Weights of a small CTC audio transcriber.
Model: 3.16M parameters, waveform 16khz input, arch crnn, activation silu, depths [1, 2, 1], widths [192, 192, 192], rnn lstm.
Training: cautious_adamw at rate 0.0015, batches of 64.
Data: trained on melodies that start on their tonic, played by one synthesised instrument, 2.7 epochs.
Rows from block 4, named by matrix and row number. Each number is 50 + 15 x the weight over its row's rms, rounded and kept within 0 to 99. All counts start at 0. After the name is the row's rms in percent of the matrix's.
# weight_ih_l0: LSTM input weights (gates i, f, g, o stacked) (model.rnn.0.rnn.weight_ih_l0, 1024x192), inputs 96-191
weight_ih_l0.980 100:60 35 61 67 34 84 54 58 31 31 67 61 74 35 54 47 15 39 43 48 83 40 50 47 63 44 25 59 42 29 58 62 52 37 22 58 59 39 66 59 56 41 49 53 35 41 61 30 42 20 62 62 62 50 60 64 35 36 40 45 75 51 37 60 61 32 69 50 47 32 49 29 50 66 46 44 43 23 46 40 78 28 40 57 60 37 52 66 24 72 83 43 60 51 41 34
weight_ih_l0.981 120:68 59 73 29 17 60 53 49 45 49 53 38 42 59 58 48 23 57 47 36 25 47 41 49 34 27 51 60 22 36 57 52 59 22 56 37 51 25 49 27 49 21 82 69 29 54 60 35 42 64 44 67 51 22 73 29 45 45 40 23 41 44 37 81 21 52 55 32 41 21 71 76 63 62 73 43 27 40 52 53 16 25 31 44 37 36 66 37 42 58 36 33 65 49 53 51
weight_ih_l0.982 095:61 35 49 53 27 46 67 22 75 35 40 63 36 54 29 06 52 39 74 40 56 61 59 32 48 34 39 20 64 35 39 56 46 69 46 35 46 51 35 40 64 34 54 63 49 36 42 39 48 61 35 52 31 40 35 72 57 76 50 26 26 36 57 61 44 30 38 52 42 58 55 38 48 63 63 43 34 58 00 54 35 61 31 38 40 55 72 46 57 22 58 53 51 23 46 33
weight_ih_l0.983 107:77 45 78 50 51 58 31 72 43 51 62 42 11 41 37 59 64 53 78 50 38 28 26 33 33 55 25 59 21 45 41 35 19 31 49 46 57 73 39 62 51 68 41 40 57 35 50 63 29 81 56 57 54 50 49 47 92 59 61 48 50 42 04 63 62 74 65 67 54 52 43 60 81 41 71 67 53 47 54 45 80 63 35 42 57 31 26 71 59 50 31 70 55 74 46 46
weight_ih_l0.984 099:49 68 45 41 59 27 11 44 79 46 62 49 38 37 61 72 55 44 47 51 38 59 63 48 34 33 35 37 45 20 44 51 67 60 66 62 72 70 55 43 28 90 43 42 35 54 70 65 72 45 69 58 25 49 84 82 45 52 39 38 72 72 36 34 41 38 52 79 47 34 50 47 47 60 67 84 29 42 58 47 52 44 69 56 52 48 55 58 70 78 47 62 56 36 51 58
weight_ih_l0.985 094:58 41 32 29 65 34 42 60 30 27 26 74 46 84 37 57 56 25 30 61 26 57 67 44 35 75 69 67 56 58 52 46 59 36 42 35 46 64 55 63 35 66 38 41 49 41 26 73 70 56 77 48 46 54 36 57 32 40 69 59 43 53 73 31 28 56 37 42 54 47 44 53 43 17 70 54 20 41 42 45 69 65 62 33 41 54 69 57 58 54 75 59 41 70 55 59
weight_ih_l0.986 091:60 52 51 24 68 34 53 67 66 32 43 48 43 47 52 63 55 39 56 32 51 78 29 54 40 21 32 79 47 57 54 76 51 47 77 67 67 75 56 52 58 47 71 53 74 28 31 77 75 77 65 46 52 64 59 62 75 36 17 68 45 43 34 57 23 47 45 54 67 37 49 66 36 80 50 33 56 73 36 36 33 72 49 59 59 24 60 76 38 39 60 31 55 50 58 55
weight_ih_l0.987 099:61 72 55 35 28 23 38 34 72 50 53 48 40 74 69 30 56 56 24 35 56 57 46 65 62 40 90 68 46 32 32 36 34 41 76 30 38 59 42 68 47 56 45 38 49 53 56 76 71 33 67 68 26 66 80 56 40 30 48 41 67 51 62 21 51 51 81 45 30 61 56 65 56 48 50 61 69 71 33 59 27 34 73 58 58 74 63 68 80 57 46 58 57 57 55 54
weight_ih_l0.988 141:51 54 54 36 71 69 34 66 64 48 56 43 61 66 48 77 30 59 39 67 44 43 51 81 46 31 71 42 58 48 50 24 63 38 41 32 51 39 36 34 48 49 78 81 73 64 62 28 48 68 47 45 34 42 73 42 50 46 34 30 43 41 39 46 56 57 65 36 39 05 36 79 80 69 51 40 52 32 66 63 41 35 67 44 24 30 87 35 44 48 53 34 72 49 57 66
weight_ih_l0.989 096:32 25 41 29 50 57 67 51 31 81 54 56 55 57 78 32 71 54 59 63 56 62 61 25 32 56 39 58 74 28 63 50 41 30 41 40 40 46 41 59 31 42 56 69 27 36 49 52 51 71 66 54 70 44 45 25 67 39 55 37 54 45 61 66 75 30 64 30 51 55 62 37 44 43 42 50 43 54 65 23 38 38 38 53 65 57 29 49 71 52 71 75 31 48 54 47
weight_ih_l0.990 102:44 25 43 58 42 20 50 43 26 41 20 55 59 50 36 42 66 25 34 39 45 32 71 66 45 64 58 57 44 52 46 70 40 48 72 64 68 56 46 71 60 37 49 26 71 63 45 70 89 62 26 59 68 36 52 67 36 47 39 37 21 49 61 68 52 63 63 76 24 33 64 37 43 72 56 65 47 50 48 34 85 45 29 34 48 49 27 64 77 58 55 65 69 48 59 73
weight_ih_l0.991 089:71 27 38 70 43 58 81 42 22 56 64 63 53 53 36 30 64 50 73 42 53 30 27 58 59 62 55 35 56 41 49 43 66 20 47 45 61 53 43 28 29 29 41 42 41 34 43 68 42 40 50 37 58 34 38 27 64 59 48 52 66 60 64 62 62 61 32 63 47 64 72 25 21 42 35 60 66 73 39 41 39 61 61 41 60 43 50 50 44 45 51 82 32 73 42 75
weight_ih_l0.992 096:48 63 39 34 61 57 63 75 57 64 63 45 81 36 32 50 64 35 41 51 73 53 68 51 54 60 63 43 63 49 26 70 52 45 38 33 47 39 29 50 45 49 25 23 52 51 48 39 63 66 53 82 30 32 27 56 31 27 24 70 39 69 59 86 31 68 44 49 61 45 73 56 54 54 71 61 26 75 64 70 55 40 48 47 23 40 65 10 60 34 77 53 38 33 60 46
weight_ih_l0.993 090:50 45 27 60 58 70 51 27 45 65 56 71 61 50 36 50 52 40 96 47 40 28 31 59 41 45 44 15 73 46 62 72 39 49 30 76 47 63 76 34 59 73 20 46 34 20 38 32 35 38 56 29 50 20 59 52 53 52 57 69 51 49 74 70 37 45 55 40 50 73 70 69 62 67 33 49 25 31 44 46 73 31 34 50 39 49 55 39 67 58 42 48 76 26 58 65
weight_ih_l0.994 090:35 61 62 57 44 59 43 76 60 67 59 71 38 45 35 77 40 32 63 49 42 28 61 42 58 32 58 56 34 65 63 36 35 37 58 60 67 60 51 29 75 48 32 36 62 45 45 29 46 56 64 39 49 37 22 65 69 55 60 46 49 46 41 93 56 34 38 55 71 52 63 16 34 26 32 28 61 62 28 47 62 34 39 25 55 31 48 42 55 32 44 54 19 68 51 53
weight_ih_l0.995 105:67 84 53 63 61 80 52 77 64 45 42 20 36 45 62 63 68 50 44 20 44 48 37 50 49 64 58 47 57 58 58 63 60 44 46 38 40 66 32 54 70 49 48 32 50 62 41 47 32 87 54 81 62 34 61 46 47 45 26 40 18 41 38 99 40 57 53 30 35 32 65 71 48 65 20 67 56 32 62 50 51 61 50 43 40 47 74 45 74 53 58 57 42 36 49 62
weight_ih_l0.996 111:48 37 58 53 46 00 51 36 54 62 49 82 60 64 55 47 68 70 23 61 58 33 76 48 40 42 57 62 39 63 22 30 60 67 52 54 43 74 69 70 56 50 58 50 36 34 62 59 67 47 41 56 53 66 42 60 46 69 66 45 52 50 62 11 66 45 38 49 66 71 31 55 39 67 69 61 27 56 41 37 68 78 52 33 62 70 46 67 64 69 45 46 38 60 50 23
weight_ih_l0.997 133:20 25 50 43 55 53 64 46 64 72 39 47 38 34 17 76 13 31 24 45 50 45 26 67 42 42 68 66 44 45 59 30 45 49 48 28 48 48 71 20 46 37 47 52 27 40 59 29 72 46 50 72 55 56 71 53 58 68 23 46 31 68 37 43 42 46 68 37 25 31 40 70 82 49 57 59 36 43 86 60 36 47 36 62 30 52 47 37 26 29 63 32 37 43 44 67
weight_ih_l0.998 095:48 59 38 61 56 52 22 70 35 52 26 47 34 39 45 44 59 54 49 68 65 43 32 51 53 54 22 80 37 47 59 51 33 69 75 29 38 62 52 69 30 33 42 67 62 56 45 40 67 81 22 49 49 57 42 53 54 44 26 40 87 56 54 09 45 27 79 64 38 54 48 59 34 59 58 32 52 79 49 53 40 23 56 65 72 58 56 34 45 55 54 68 69 42 29 45
weight_ih_l0.999 126:49 44 30 55 57 52 50 62 59 38 47 39 26 44 41 43 68 57 50 58 18 70 35 60 59 56 32 61 49 77 63 22 25 44 62 51 48 37 51 39 44 48 46 65 69 52 61 35 64 56 60 55 38 63 37 62 62 64 19 41 28 76 37 50 38 68 72 57 28 32 30 49 46 61 08 27 34 72 39 63 50 49 57 34 45 41 34 68 44 32 47 45 53 70 65 75
weight_ih_l0.1000 089:23 69 24 57 59 45 65 61 25 43 66 68 54 68 45 34 61 53 66 36 47 46 52 47 37 65 33 33 51 20 66 60 68 43 73 34 47 40 58 35 55 61 68 63 46 38 54 62 43 78 60 38 55 58 36 55 60 44 64 74 50 62 91 55 62 72 67 67 42 65 48 38 50 44 65 57 26 11 51 38 54 33 77 56 41 32 63 64 53 47 69 59 66 44 47 73
weight_ih_l0.1001 097:36 44 58 41 52 66 48 65 36 57 14 74 41 44 34 54 37 34 53 58 49 36 81 63 37 54 57 52 54 31 47 59 46 69 46 69 43 26 50 44 29 23 52 32 76 47 52 24 73 53 54 68 40 34 48 57 46 76 20 32 47 74 24 59 29 41 56 22 52 39 51 49 52 27 56 29 62 80 31 60 44 45 17 56 31 37 24 53 58 42 64 38 27 61 72 41
weight_ih_l0.1002 097:61 48 59 40 68 38 34 61 58 72 52 52 48 52 60 75 42 76 37 72 55 68 40 39 36 63 66 48 67 10 28 44 65 57 56 49 23 70 33 50 42 53 31 75 60 49 76 44 41 67 68 71 43 66 53 49 41 42 39 49 55 83 49 54 66 48 79 35 60 28 56 56 69 17 48 45 65 70 71 50 44 61 65 46 48 75 32 42 52 18 45 51 35 31 49 68
weight_ih_l0.1003 103:42 47 45 66 73 46 48 48 57 63 67 47 60 41 28 41 53 43 68 48 51 55 70 27 55 47 38 53 48 71 37 57 65 61 43 40 54 54 42 49 50 68 65 71 42 38 45 31 50 37 63 28 39 21 38 33 53 54 31 71 71 34 51 20 63 63 61 66 65 75 28 64 49 76 31 28 35 74 45 29 50 73 47 60 44 21 52 35 45 37 56 42 53 33 47 50
weight_ih_l0.1004 114:18 50 41 56 39 35 47 40 65 64 47 61 18 66 27 36 44 73 44 83 62 59 27 63 35 46 58 58 39 43 44 38 57 62 55 30 47 53 66 62 50 76 70 65 63 69 53 38 66 35 46 50 39 58 34 32 59 62 56 71 38 66 44 46 55 53 54 63 51 60 37 68 64 66 31 30 49 39 60 62 34 76 75 73 39 35 33 50 50 54 59 65 56 48 46 65
weight_ih_l0.1005 120:42 51 53 44 65 82 58 26 42 69 64 68 60 33 22 90 20 47 45 62 45 61 55 75 58 56 68 90 63 57 43 63 84 47 67 32 57 28 45 57 36 61 53 40 42 69 40 18 69 59 35 49 39 18 58 52 45 62 39 35 70 55 61 43 34 53 42 47 25 56 61 56 50 41 36 48 28 25 93 66 71 58 73 56 39 35 46 47 54 59 38 44 39 36 49 61
weight_ih_l0.1006 118:51 42 57 56 64 78 59 67 42 65 64 43 57 44 55 33 23 51 72 57 55 79 67 56 43 47 36 57 57 55 46 46 41 27 43 70 55 44 35 48 21 39 41 54 66 45 45 40 46 73 56 29 45 40 37 35 58 46 60 75 58 46 62 99 47 49 48 24 27 39 61 33 51 73 46 45 75 14 80 68 71 30 33 51 54 35 54 53 28 46 74 43 47 63 54 51
weight_ih_l0.1007 111:47 30 46 50 63 50 41 34 61 51 59 32 37 60 33 79 28 42 29 52 38 66 78 63 70 24 44 49 54 62 59 59 79 55 34 37 43 22 41 46 61 69 66 81 31 62 48 40 58 51 43 59 49 39 62 24 55 31 47 26 50 38 52 20 45 36 35 26 36 20 60 76 77 53 72 23 40 48 70 52 39 41 53 58 28 65 49 32 21 27 36 47 85 10 46 59
weight_ih_l0.1008 105:43 40 68 32 66 48 78 99 54 85 47 42 44 41 57 29 63 41 45 61 57 41 49 52 54 68 52 46 29 60 43 42 43 52 54 48 40 58 30 48 24 57 82 72 49 55 65 40 65 33 36 52 76 32 57 49 66 72 35 71 45 46 27 68 38 75 34 41 66 56 39 25 38 44 65 42 46 69 45 70 75 49 41 56 61 50 51 50 65 45 56 54 48 53 34 40
weight_ih_l0.1009 093:50 38 41 70 34 50 67 45 53 62 28 65 28 47 26 48 55 59 74 24 54 41 40 26 55 95 38 47 61 53 48 47 37 62 72 62 67 43 69 32 66 63 66 25 58 52 69 52 61 23 40 70 37 65 54 70 30 22 55 66 48 49 47 59 51 48 23 46 60 37 29 59 45 59 58 25 58 64 60 32 59 62 51 51 65 56 22 62 44 36 49 83 63 41 37 40
weight_ih_l0.1010 098:45 83 69 54 67 37 55 44 35 42 29 73 39 34 40 48 34 38 44 51 63 51 64 43 52 42 27 65 72 53 19 41 68 63 71 41 52 51 20 76 22 70 58 57 38 57 57 39 73 34 36 50 80 57 69 42 44 33 59 68 46 42 66 76 52 68 59 19 64 43 36 63 23 48 78 57 41 52 56 32 38 66 43 72 66 42 58 56 36 59 52 43 51 70 41 46
weight_ih_l0.1011 105:23 55 50 31 51 51 62 46 59 72 33 54 22 30 69 47 69 58 51 70 60 71 53 45 71 73 35 66 33 83 11 26 49 40 65 55 40 50 65 54 64 59 21 57 54 62 47 55 79 56 45 45 44 52 37 75 20 26 43 36 65 66 87 40 41 74 46 42 27 44 25 51 60 44 37 53 42 78 91 68 65 29 30 62 64 41 27 41 66 51 36 57 49 69 42 46
weight_ih_l0.1012 095:33 58 75 50 32 21 25 63 60 42 46 64 48 62 47 41 52 43 40 43 43 49 31 36 29 59 70 62 56 59 15 65 49 49 76 55 58 71 46 76 52 90 33 70 32 40 27 40 50 42 45 48 32 26 56 41 54 46 46 21 24 57 77 17 65 36 59 66 46 67 34 50 29 62 36 43 24 71 58 30 36 59 43 52 31 55 57 64 51 60 40 38 64 38 65 74
weight_ih_l0.1013 096:54 36 68 31 77 50 43 66 58 52 48 69 25 31 36 34 74 45 66 48 52 61 55 37 37 48 17 34 58 43 71 40 62 42 49 40 44 64 34 62 53 37 48 40 59 70 38 65 38 80 50 37 36 54 42 55 66 25 72 52 25 53 39 29 53 58 60 37 64 58 41 43 65 34 58 45 46 60 42 21 47 30 59 55 51 46 19 68 77 57 28 67 58 53 16 42